From a checkpoint of a small contrastive audio-text model.
Training: adamw at rate 0.0019, batches of 256.
Rows from block 5 of the audio encoder of a small contrastive audio-text model, named by matrix and row number. Rows with one number belong to one neuron. Each number is 500 + 40 x the weight over its row's rms, rounded and kept within 0 to 999. All counts start at 0. Numbers have three digits each.
After each neuron's rows are labels from the 100 clips, of 14848, where the neuron reaches its highest value: "peak on" is the class under the peak; "responds to" is what is common among them. Only what is clearly more common there than usual is listed. The data: babble in 24 made-up languages, each with its own sounds, syllables and stress or tones, from a formant synthesiser.
# fc1: MLP up (encoder.blocks.5.mlp.fc1.weight, 640x160), inputs 0-159
# fc2: MLP down (encoder.blocks.5.mlp.fc2.weight, 160x640, transposed), outputs 0-159

fc1.194:464492530457487565576570582488492493482462519446407441560433540527457534487485494409491509469549435518473521495539516500503513521494491502512568440493508497465564482443509548565483503536510500518460455491449541613516511455479460492569453554483520529527480486563425495477461409505481526480472446520472497508548465544443512545466485533563535467511416479501572474499504462493529510552500567518494389535447573492593458502504492508482462473552494481505464482470515546513486525520467483
fc2.194:527475510572525476466510498588539498511535528540555446525529507559509506458510497520565540410437496486495354490402468496472536489471453487495480398497507486497496496463497561476492494415464521489450489431548548543482487513496546495505523626490533528502566522524481464473501545498468469566439526424531485561492429503531468458447498524505486458553495552518509518495564487497492439467488518496533510532469454510457579527491488412537511514536479529500553466443438476485519444487519470
peak on: /k/
responds to: prosody: stress on last syllables; /k/; /k˭/; mains hum

fc1.289:541444464525463497540527467540528449491523580574521528551355507567507471513528485517528469471482597546515535494528454500519485422593478498432501452440493485525463481533531479454513485491473523444583507487479566609488487446509530474408523518503517481471501452541597526497508553433486470481495521543512505541448485498576484522493486500542493474495585514410490505486481562482480457480499522511535460501479501528424526555488516507453585488498489476553490479489480488486563465463511516
fc2.289:514492598522412519502523483570576513495532524497415470540442487518471480470524497514483507460536508505532472551498527480428464507507480494564488475558451494553504501477489525491425564496518453479488454548582508486484578401504416511516504538513561448575507523462522601481510485488490523529518457467525502488510499515507474546438487467465522447500429500489621494542479488508607499551508511482489495502473569485487513552473472511499509518484548574494499379472464495488498497504507396
peak on: /ɔɪ/
responds to: quiet level; /ɔɪ/; /ɲ/

fc1.39:511513493534543435500525487459487471501483555493480506523564537470493390579508491551485513523475594550480477570605497557518526554469441466478477517504497443528494453503516489549543470508502562486530494539518501495503526421568476522488479471544548480550458477510512560517480522527568556495506518619525489541436496474552459614469572478488522463483512529482495466498465511502422514536534443478478459496511500525526487557408491478486435485465460551519487429494488433482407492507442509
fc2.39:537492528558477487450526507552576507469549544545462502502488493534476466464524508523456573379508500479557488495493554477478522492508530514556497466531502509550567519432482518500430541478476461475438448502590545510523600468566544520512505533491567481565517553527486517508506556501481524586478488430500545507493403502502464516393485454439490432537484510509561520572463467490554497486506498463488496516483556466462519564497473433524479535511501544476506390437454476496496499479469450
peak on: /ts/
responds to: /ts/; /s/

fc1.242:480587543482526498468463567469536561481483475528477550457578415555475532487526516461470530537547438454503496489468519450525522541475559524534528492564496558493504438532438466486453524518513429583465515506564513472556479522447517498515463546515456507488480549490492458445555425434504577527510433440493595420546513516459548420542442466454488558502461473503545457517479438548555510467518517486497533499486531484483528473529500537557478466529501488510517559451494413506493518514578481
fc2.242:485545442501551520493485505414389508560509488502540559476509513493552503467450517458508485572466512500452497473529515513542507515480523514489508508461535492483461484512518449566621445493510522514556561486474503515522454524496547519460468462515450542438490502526494457611509519544488504452504522547497459500474549506491532486533435490560523543504516471491383511428505486497389495478488487549506496470541441512522453432514512556521471528466413471494512630592544494529503505494500568
peak on: silence
responds to: white noise

fc1.205:511509501546479499484559480526518447467531500548450472585470538547509473556540425521551508503490525559468431516503508511510473442534478487495429384554519446479493455480556525560484506500487513459510506484509544592485553445570502488493533588500529510508444457501523499476454487474502498399418501538490541609486515526555451526511548498520464541538550526464504399509531531468523446501450476497422468543507473534515541551447479512512469490555526426479447447497504496512530464485428446
fc2.205:509464523577468516470517503613592524466521581538483482497497481515467482471528507495480508386539498444519455504466538463451493540531511485494501434524478516552577485457443547487437557482481507443494456533548526487477566463511496503529464536480561498567534518527488512471511535492517535578484484426501527472486434478519463520443501477462499430508470495503595508566457489508578483516521535457484492519475570447457548558482482434507490477554548547510502388420442502489494471512493426
peak on: /k/
responds to: quiet level; /k/; /k˭/; prosody: stress on last syllables

fc1.273:518495486523409525579545461505478448536436495510491518523436506470560429527519537400485470483416536515498506541534563540493515466556521525535478470398489434497469534546525499526549458528580497481508551483462566522425511449498453461432484495560517462575532421503513522512458523498484494486469524527508457553481556551521460554516567456480495491512503449437489488508537531491461475520541503458447527491480506560517512499545473461482513489429461562519398512482476608529438500477507527
fc2.273:528443552538427514522527499560522498485521518553503445531486514555467501522534478525502524357534506480525449549466479484460504494548466460521485462524463508524530494457514577473451564488480495447462437467568547504461600470549496486529539528490567486567565537487496529475534539484484511573459485455537508525513423452544444509456488469500516423515498533523587501528488500496573480518497502473465483526467554488473513556470473439502504560512550575492526401463440516448514435481468419
peak on: /ɔ̃/; /w/
responds to: voice: deep voice; /w/; /s/

fc1.28:484490475539478460543474470563468486482490469501516542495434515522523450443481500478486413485457530494499513521450487521504503429553474469441530576437486465450453543610556477500508461494448429502580526496522539543472447569488517454432553479509495431457484498508502516497506544479500442516551527423508401505537518466530504468553506549558482501515614508505523533444472559452498468498503525507580583488481446530486551522540459511487566510448488569539576492525472551476524465444511506
fc2.28:491459529485360501503579448558550473486510507532449469559442518508459503511490443485492514474528509532500550565514469507476474474543482504558496493511454538517457511480507539444386581515499482460468459519555534500485558488526416481498527508542570429518497483458540581474478457482497499558530496491534501523510478492539452548478500483483471484491475527474588517533490529480612487551509446488469484496474553553493494575509487520449520531455557591507498405469474574486509514490508404
peak on: /ɔ̃/
responds to: /z/; mains hum; /s/

fc1.320:546566540550525496444451540455505523485525455538541488446553466529429529451528560433473535499538417444570480473491521448501533511475480476536513515546453535522448451528459463541488519460485413526461513491554518462552506512479520527457491577488498553506513544481515464432559467487526548534438418489465519447476490443446532412492388509478501505506503515514569473539471454519526492435525502418569567507445536503511528480532476487588561457473492526443560516514499497479554483484515469
fc2.320:477535443495534521511490491436417506558496491488547587465524506489560521478450528487512486575470508504455528480526521508567502502472515530498492556473542496473440508521524464567584466502507520546535558498483483520518443552468550500488474477499432548439450494538503440551491501537481469445506530533517474501467518493504563480563468472538505567488510469474404493419498499468414514477483478538512505456542419498527436415484533559534458520490422479504511622593552493520514553476521593
peak on: silence
responds to: white noise

fc1.38:504461492541497530496510521585513433511476501537519450605400495581526469538495481443533453458470478522524466456493489486500498410536510483458575402492481402536467512523510477480530493486473502469524515517511586609467483483520504425393517554534516512495540461586476489476526519489495449488489484514510385569491511505513477525476459555527528449539535514525445537489539548487462447531428573533529466473504530475480473511545513509476541522485462526510487499476526564512529443453533534
fc2.38:532488569510424485519498488582582500445542519488452476558432503536485505486532465503532522474530507491518473559473478477438479493529437459517478467542499473549510532496501517478400576480504457478491444537540533498481527422517404493514514559511554449577540543450528577452477510459473519557490484436524496506514502488480476526476500493477534443505444517485624488545485509484614491540473483478508510552437551491450537550480465488521541524512557537491479364464478510483515502490505439
peak on: /y/
responds to: /y/; /ɔɪ/

fc1.61:494545534511469483475470539484547532480515442519498475475569422500456545497529543456443565545536408441546508474524537464476490502466493513552450504597453572499461421527466499484429565527484391521453527522543516449514492470485496489498492530528480525496488537453482476446531483499518563543519422466480550453516518469465536393487445455419469569505467523530570476528518448547534496443536513448525554459499582485503494485512498537604548482494494502471535528503482450499508538524516441
fc2.61:469515443478565565500462482423422504556485486486548573472516506488559518499465509478507489570457526512452521458523518507552512498471525536505509539464545494487453493525516462559599448501510506524555548516473482529525450537469561523484488465513448539460474502519514446556484485533486490444518552551499479519459535494505523484557458488538502552506515474498394520425492513494383505468492496565506496459568440487528453425485514574514449515489417469498503622586549466539485533497529579
peak on: silence
responds to: white noise

fc1.367:508470469469531512540568523563550459479448491506423484553410503589477504535492511483489503478493488555495538484512515484509508471490526468462564397533476513455495475490473480465418552509513554483458526499527537613518502429566453475435486566473527436523530515538443530476503476451507482559473465553500493542517533532528464530496463524524544507514496474523536454497557432501502438551455616495463380519514573488518525530529533483482508490472486494439432460435540523454538504444519527
fc2.367:545500494569512492449509516591575511499536534546513465504470514601541516449513513489560533462430484477475417519417481496467515513480448475517499418511540457555453532475466519507454487409411464448468528496569510570504481459482476525510514580524506516561570544484486500510487547518443458551467509405514463548483476477468440468481480512480481506555462545501550508441529513496548450475468485496552492556451465496450553539462489442573512538496498578463546488520490433488543501467534461
peak on: /æ/; /ɛ/
responds to: /æ/; thin (high-pass)

fc1.380:459505495527498480399503472468505523536527471492489408491511536434495535467520488475511601407549471530504464507467509459423479492430539475507548456523497521511522596431492588493434580543492524474525459474538483520513546499501536466525505478534547528557482525499460497564514454492444536447501508503539407506599446531481499524381535531498465497556461478493509536478540439493454516593464502505496553532514504480446446487456510469484484539455531512467462495554443529521517494480423505
fc2.380:484410443558623484463548486597655480470478513484512477523497475522518507569500538534550463518420541483448492487483455527495553493495497531474538413489533469503390516512495509484514476504421494504513476513504577530409427437497526475482467519472472479466546486535493486432542540476492466488506511468469488576496525517491459506515515603478456503499511518542545456510535522517533484514473511460507484534479493462448546518492483490454564507562471456524473490384497502511508494492543534
peak on: silence
responds to: mains hum

fc1.468:487486495544493488588459473567502437486477487514504530595369495536542418547472525482419461464493613574483526500484532480514487471609543557442468472491483445509490526556525450523529512475504495449553535506451552587467483477457518449423507508550494494479521485552566507506484590527489455473514526526508467559455534493569499530538443494551487483514499517456482502491474516462478412477554497470530446507470486541475499510563468469460561509473498532527442480473491503497463499470528547
fc2.468:515492572537370521493545505561515476485522524538452477550426498516475526501525460527509568465535490514515455556486485489472464509529434487536443472532467507535503495489489540470438550458501460468458452513593536508508541482529456502532526548527586427565507532489526545512517470469446553549458457465518495533479452508504437479462456483479503440517496545483586536493469508472589452517520502481465488520439533515485519543494484508482494547460574614473497436534466538485505490490510352
peak on: /y/
responds to: /y/; /ç/; /ɔɪ/; /i/

fc1.174:545501528470541467473526478463497545521448513491508469454652588416435500474496485462532500494497467492532456528478499524425443549375482464466546558555508523498486508440435546537573517476457539522444508489503442437507519563530442541532573509531491465496509481414414476484538445503533526506521499485514468490559472467466511456473544564527526524487519554570508513423513483509530575515498487516558527572445511498543486504500481557481488460440505515503545539519499544497522502527491528
fc2.174:498450425481618413439580440514587514501552462508521514513559530439521472574491517522547515530425542495459504475485497558510515488485532558470521446452543468502444582440496496453477502536446530526490575513492503539503438457461525503473483521480506453461507473494468466436461537519484445518501522518479443534549513549507497514472570615508448545507590507498479476461564521528455547512453469445525513518505523466487492518543494473445538480505468446539495487437483536536545470485484585
peak on: /ɑ/
responds to: thin (high-pass); voice: child-like voice; /ɑ/

fc1.589:510538543509510452484516448502536508456421501498502461502493486534487510525482597535470518451496535464493488515457518401510513587495545478545420575578463581495510479533481461475529460478476438514466536562592535450530563446570476589560494477493464491539540518466531457576510499509531473535508492467491496512492515489520494514465411475449518542471471535533530451479545480521559422511505511480487488519499548518479488521537511569494486527437506517407581534528523489487554556438585440
fc2.589:492457463513545516492456535405423484568476440518540520483534509450542490509511478461506472524468473537463497457510479530510571507469527514497532460443520461475463500539517494527594458487516565543506482451478496525512444531505559482478526501520477567432493484506490441514501506543505499446485527582487428550482533548527472484547485472556522481523552480493379517435501516512378469449489510520517506561550404514545487418523527507494489503469438451515501636581530502529505481508477556
peak on: /ç/
responds to: /s/

fc1.19:477469469540442486567482479558512461517437460480475480545384521468534468524468517492461504486414537558538582519460491523523466406534500512437514504474514437508468518529591451528476481497534508452521490442482571547503458465475468426448525495550471436532493451520534487460497582510523481431533560526544403539502562502539450518487499525525493501552482459522479483493495515444459439530519562506457482454487499522520478523559448573486534513443520530511451482515482592558538492442501546
fc2.19:519469548545413504492536469581525499462530527545459441519484482598508504466556509516500551399540500495484475539510491494495473501514478471533479463534488525524514475476494540478428544494464449471446466468560539527463532481559449487547557563529567461532556531509528545480527501472473488568475499420518544516516452474535459511481455484467487438524482543494616540541508488497588469509498456493474471519442549500462524544476469445515513574509537569458544407468448512480523492461517379
peak on: /ɔ̃/
responds to: voice: deep voice; /ɔ̃/

fc1.102:505486535495522451469503491449508484462504550527559487478509522497486453496556525588483496474489584554484462511595456550532458585491433462450517558483488472504483498485496501442539503464461526484580496461546516504431541430542489492497549489511518513472465481509541568511482541482502487523478504499519572493415466495561421562504556477501460463474540573431507516454443556480450437482523451510498431519496453485412544530517511496437486508495464545594539459495471383436544479477498493
fc2.102:494487557546449480497534515572597465468529533508437514495491480490442452494504529509419535437538490510537501523490547461464470501556535520556503462537470517584570479462482506476435550530508462486473470534547523484509583453507490522503473505455549480576490541497482533471527515508531541552508456486492523471479469556495484542399484453449500430517462465513594488583487480520570459539509499457488484507489586474505526541500447487500511505489549526469474345401462522513449503507495443
peak on: silence
responds to: quiet level; muffled (low-pass)

fc1.638:486465459529504545499471504557510473469482535544511468567323438568509471531517517513475497438515513506496458461496483484479525441600513469465517435492485534505457507560481491465470517485480455491510499470516630556445537432518494479440547490456527468487502492597526498507509507422467435544524542447484435516450503454571418574497449485522436479511533491488509528508458485533494470496509532512543445508519499483482448536531522498468606531485499549512498491460452474530517476454523463
fc2.638:487495523505458526528497546616600497433487471523479472572453477492471518518516477510475503468545497520526510493455526476399485517569479473538520389509471498482463499533495572493416541497508449498500477519542524482484497480475445501504490553500502477534534517440510544453510459451490520504504447444500500513499518552493478518497470449491554445520491507515618506485506510515601449543515500499500527488419532545476583529507456531500537479464589574455503392430496574503469498525561425
peak on: /y/
responds to: /y/; /ɔɪ/

fc1.488:470485502525467493473516524596526476543542525526579477510472480488521463420474562411465538439533457467519433454402543481437449524490528520533400476482492512576512431479496546511493540464475504491457472494563559482546533521500561535477482544500512504492496587506506468578484544541480528516499512462533453583479439505490530448472445419442463539521496496540468567504555507488433494471510464490562467524512515458490474455506502537550459487489469543433549488596470556446479517474520498
fc2.488:535531475463579497493503501483489490530468468472504515479508454469502494514506490521496418644493523553481555459449489507570500491465509536461470559475478485458466490535510449500544416532517496506558566517401495515522442523445521488501495457447452494404470464469527457528474489494546443459544501483485530484530552477481515504588517515502465544511503490512428527426494539523464568484490485511485471429552473486530489471518585606482486442462473406494459623545524483477522526526531529
peak on: /ç/
responds to: /ɔɪ/

fc1.586:520551503553455497510424474514421512501495419566539505450528559476473496460503498459481467495468499491558523477425460520481550449496498447471506592477470501502439556577490505491459518511493385531490528512561532464500491635479453450468567484500486480494544503461480486455516507507501490555510518458502434485530474458483498468521493527490460503545592520481482520452506540499479506475562544484504592483461469539492465492547480508501568493371443531488539493544435602508514449503535501
fc2.586:477465466392502465492589408525510484483485505503503502535500532487558505521468465507537502533515537521443594524505454494535467463539513519461501538460553479445450558482546522443430488554490488476490561492454469544497492559490466482509531470502540443461474446443511505503442431460409433467541564485565510492588527483505478505568502557516464576449530546429534497470493565446500521541525456502477479451511517532477509505498539511430506552453546450527515477498508576458554513441583515
peak on: /ɔ̃/
responds to: /ɔ̃/

fc1.9:488507508532604423448565472413519529522511499470530484478637596466426548472538511541535472518495544490478448498511490570497542521382468497489598576529465473488498468451468540543522486428440528490521522452488487434470476536523463515463513494504509569555496462440457528505526483470484516487468508499510532454551459445500508489507582538522506484425535538507534519446452545544487538415455473512530475545455456517472503529493509480491489507492503498578522505504473441459534488511450501
fc2.9:466487508524475470474552444541570467445559526520448513529519499454472459478474500521441560456495494457519514504491528513472474523524576530544488457507493511545550488388478484499421556555490467503458515541557553515559521427507486521489454503481542448538477523535479500423477528522498501541481456496511499464526441535508527551415511499428497453474461505498564486578558461539532501559485460466511470479487588485538491563505448481497556502520536544486506367367446557486460496497493501
peak on: /ɑ/
responds to: quiet level; muffled (low-pass); /ɑ/; /ts/

fc1.24:498456484491491456470429453495427550481518526472542466452594580445508489468466458444502488482489450510469482506511508513461507475468531475484553539581509542467549556444501501499442507503480511490483477496536451374491491714502458500510567454513509387494520518406434527498482418472513468477492481482543467499557504462507521465526521532454486533480458535554544479454457504494533545519463494523472578502489503499453466477504537505495475464473486498477508494459502537516505508484513474
fc2.24:478419435497577446501521435501520499496467452519534478541538540430520529546508439509514502524451538493454552493479477560444517455491527494424546471465534483434450538494538489418483510511499569465538550488499476536460475569502511442442550450512500453453479473486491509431457505491507451484537600517521435567557497519513478490532595586526490509504581526501480489476532587467459514506505481492531526539549474499475511445504525457402539533448474448536523506486490588504524448478502573
peak on: /ɔɪ/
responds to: muffled (low-pass); /ɔɪ/

fc1.526:517580569528438502485440532528522562463527466490545445455516471527458540505511471462476519529519424462530469511528466453502486468464470506551470461531450576518461447526440466469488517494481420582414501502544492454515468486472460483537487560521499502462532510428539508469528406504481500569482451432512534434505519475452535429490420476431489513531488586502539518554535476553540484487525519437590566474489561526509469536505507485574565424475481540448517509493489500491556471503514453
fc2.526:466496421450562524491490475435468504535490454475547557477518487435554487492467506491507473590499521524463556466489503519546512470461546513501530537437536468472466525533517469524557447525504529520553575521430482538520446526440539489489485464510433527436429479467536466515455494533484460436520558545506477490497578504505526479568513507512465592502509503466429505451501534464438521490489467533522505428594447484507439440489536598497502506445468458526508630554546479518497521482537559
peak on: silence
responds to: white noise

fc1.184:484496524505568451462518509456496444476529490488513455535567574487480505546594426489566509493468513559518430511539475588493554474472452478484562460478531404465504489489536532512488486506465612466566457463481535530451534442561468463436522534511541508544493436516487560522508505485521518480460494559501504565518468493535447555450575616552524477496547557498512439512479513470458504508449519459497447542507472514483493517482519476466516480576482476557463445486477516433499455488418500
fc2.184:502486538533474507482499457607592492451553558514453470525489490514461443468481544512481542427549497454524468547489516477472501491531503487528479487534478525544577495462483522509423559518520456469473485525550533489471572433527460502508463541483542469593511527518481557467498534491484500539487476464505509472514475484503480538418493494436485452485451507510629498611485470507595488529506491475528495500468592485483487566489474465513506498508547553493492368402454504480487508498508419
peak on: /aʊ/
responds to: voice: child-like voice; /aʊ/; muffled (low-pass); /a/

fc1.238:463498537536471451441488490493534507525520422530455417501551606485473452486501508462557497472522487523496459529452489520466469440457529493476490516580472501458477557504466542523483474513459530474449497447553531471498516613564506538518557501510539457524494498456344531517536460450543544532524449480444409527589444515477482506466503538442525498514522540566550509438511493510489528550461565517473504529545477529495470476551462476507500452443490524456477512547502548446573484472478454
fc2.238:473489461551570439466578415604585508469503492543561491517508509531531485508496532547554512471403494473450441483434491519450515475509501501472522414459527491519456544467534518439445481455420481468509558501566538547477461470476507512493518535453494504485544505512487479426454541526438412524490546436546498526528513483515471488487583573484446500516504523487518506437536557473516480462488466493538490520458452470440570584505511457500569525485530507455515502410501529495520490484521574
peak on: /ɑ/
responds to: voice: child-like voice; /ɑ/

fc1.256:498481535515526424494531487485477440460530497496508475536511578473494482586573427520541480476482543549506459526537470593486527460516459465467548462492503423471472512537527533477493487496476582435546471457471534531470550440555458442457541498564549492542492424511462561529513535463510491487454518581493491538531501469528414585476613558566515471496527533494523452511481538475452514527472507456475469545483442528497512528461477464457534519548500492574458433490480521464536422494429512
fc2.256:522482535534456512484514454601591507445532572507450484508479491510474452487492508505490541434539507481529497530488528497468474495541510484541487490541475516539564490456482523501409562511499453463479513547536549480493567427527459517527481547489546452571503525493500560458500511474491500553489483451538527454493481503520483533432495501447474463488456503487645500608477491501596492538502494488505483500481573485480484571475475486513512518513556574486498360402453509473485509498509414
peak on: /aʊ/
responds to: /aʊ/; muffled (low-pass); /a/

fc1.463:461527542502478483491502509483473517576504485434471435451557596419462534467471450458529457473506432519551542522466489552449499469474492476520542492553474543455549593481483570523481528550525476532447488485508491468533471665459464491486538522537483494535545495448404489497547421493484498512473478501466393519602485487435509488472550573497536513531486499549515526419508486517552533528527516501488565502453515521548485474522474473506496470490499537484506523477518602493510489490469512
fc2.463:502438431525552469465576406546523477486495485510553443564558550484584497493459497514549529462432542477436494493453460538480522478499529514492528443460574468441464535444542538491457511496435538464488541466539541552486475537493490447479540505504504442460525490511463494432429520492414396497501599460530449574553492479543470482519533596520484536510542558478497513463522556455463485497458458501520491510493464506454509533493507465464500570503457501525566498451493556467554518466501540
peak on: /ɔɪ/
responds to: muffled (low-pass); /ɔɪ/

fc1.133:526488538511552434488493480468449443481539485486508470502557588452487526548555433525511501457496535583516502538556426605498505474491476467465556516449515421455467515523517500467519484488473542445535471480499455515477535463539486423438580475550571470554496399452472572533507522442519516497493505580512472539546471454508433537465583557537520466481540538496534456495477539513465492535501487458471475524473428559525530579495506434453528502540484498563453480505472522474530450492451500
fc2.133:512510540534441494474513452604600503460558554491425470518469490512479454477519513520475540435522489465538502538483531464479475484527519497536497491560464508528582487441483498483404555516504454463483508548533544506494575441525444502507493525480537458575511511498499569490490516488490501541505492449538532476522471500499478533424503495451482477487456501491636486611491476491578506543506479476515486502484586490471481567481471493507490506503564548499504354409456512475484506506513436
peak on: /ɑ/
responds to: quiet level; voice: child-like voice; /ɑ/; muffled (low-pass)

fc1.285:491505491461501527388545511508528499481517487486468535536607582586537513494465496470564566528496507460442450469490487538499507506475554476549507438514514466497532538456448548548475518497493480518434463515473489531529490575461516531528504532523465549496467433449399430480478393563501494493522495492521476493583497537445514460467481550456472481564484491492446517530599452523498510551444504525520539471490486469600520531487483533482527527509562551471583511531516523536505554484435446
fc2.285:538496485500589507517469513579460525404530481457558443477491473513477542584576546480533473466465510529554458479521470532488552470484443497462483519560501520568454480515533488496477477507488537543493402493490511482447508430474495471491528486455486527593500509518479473452529555523524494532463521505465430546456465432508530468446572547501497417514480482512527467511505510489485540478454523474469523591490458424511514502473501402495546465579490454490455535490455443586486461536417573
peak on: /ts/
responds to: /ts/; /s/

fc1.183:516584549533453474488501524441503526440511442532499482500548443514401531484546504455513526507543423456536515511482474474519485523464461485529518549574469562490460435544438460521487508491422446473450497483573515475525488489501465531512503556528493492516524522503502491480556454488496545573473424470480561453520475429483518445504436482424517506484493565537576461499477436572563467449499557453596533494427518525492511518530488485610549472483486525452519489458472435490524518505576472
fc2.183:464525405480564509490513502442449488532482473479549547490525513472544502481442538479518473580438509493464513461496508505524495509458544537503524526459535503482451489516514479552602416503515506564524559497487491535530423552460554515483471474510441558431486502532511439545470511538466460436506543528487480491483527510505541481558490503528482593492520487482396512421516503494396499465488489532537493445532455497529446447492513555534460521466428462499515622567557483512499548494535595
peak on: silence
responds to: white noise; pink noise

fc1.406:554449502524502475537549467531506503497451447511454445560511579471486406508543468446516470436417467492516492484458551487477510448530550502478499494502483479531517476474450481514503491484479510484457495545456515575542463534516516505485488507535502441514496520550384531486528494474562491572508498585486359552557490472492482497498479554468483471477451495515499462459491461551441462626495612473455490533476545549491509494569507473455555467466466521494442490458498571482520545457495539
fc2.406:538520508557476445433578483575538512528540480526562474564494516586552556499550528502570552441436494501475379491454447493468497484508416484468495457504533474528460528466524480476465526451407443471427538477564509577507467448494437504515532559538516481504545530511529494479464525479433467574470513415514524576492478480467471452467519540470452480537501555487496540457543504464514494467471478482516490499481473526436515574471495452484536544512556558470530473557470519509549527462500467
peak on: /æ/
responds to: clipping

fc1.88:502488523482500469503440488475463546515507522486460477443531550435449516499488529391490482453494477452548571525477479537479489465473504491456605497580477528458535566431490542490441551569529504568459439484499479444520486647464502489527539470522490456541537479416415499506541458467469481439533486470496451452556520503449539444489521555498513549510481511545534509456541443489559530575521514487514539500483493523465507490556525503465487458485533488474466542496483611544473501523521559
fc2.88:492434415532535444487544422508486492504487447533561475525539535470554484500481494546538486476436541505381518431463475556489491494493534521457509487460548476445455495467522481439525505494445563478471545452520511562490467560472510479475519517522531469454478461534495438462425538494453424501511572486542448585550513506528460477496535563549510519491593529473488512422506564457434469501481473507516508505531452515478505480482512500407518554452403484523578524500494565497529464469517558
peak on: /ɔɪ/
responds to: muffled (low-pass); /ɔɪ/

fc1.156:474544508520439486522459489471569575523457458515523514453503468467453554500415556470437510505547480463454532506481571438505452529489544491574518484554491576501530462542481498527511574506573462566494558529559480433543490482455480550490471485484468507494508559452494500506516522537500503538564481478487489417422461513486551467482463498510503517504443512461499530419531385512460522454546529541533551455551568429534491492529520575473542461456571510469523535523441439541488554525500520
fc2.156:489471427519536462459492497491476471515467428560520474516534486540528514607521485547570496550440528523424498438522459527522555520490497521473521448445489491509387521483547525446495400488433499494491492405477550527491447523484553522516577508491514467437556531538500486496518513446492458511470510512485526577542498503516500502519485524519467497543564546510504498450549553522490433482476482505500452533486398484444591443522508458475525530504494405489566595496536534550556468497525493
peak on: /ts/
responds to: /s/

fc1.339:503491513479526474444531447482453530527492464467498485459609577396484498467467500474507505466518443456488499519451475524441491479434515459495592550542504542488550557446483586499484527527481526522492526512505493425539494652486476531522546498515495457518521483433408508473500389484519468503529485557499442462608470480477539461489538581495477528430506508524537477461490449502514564497465500545520554547435507526531465483495504520525480489498491510514500570492516562499473479557468469
fc2.339:473432413485588440479528447513521490473509486502508471534570560427493479545510466512558488483415542479461518479487469566473555479510535511448555448479560458436452549455500488438434510510492555479501513474478514523485496523516514446480540456500519466470499460517471457438467542494476435510512573519519447545556523509521477494502590633516486517492585535518476477487551539487457522507483492481540531530499479513519510474512485459410533518515431474568498501444475590514532441515468594
peak on: /ɔɪ/; /ɑ/
responds to: muffled (low-pass); /ɑ/; /ɔɪ/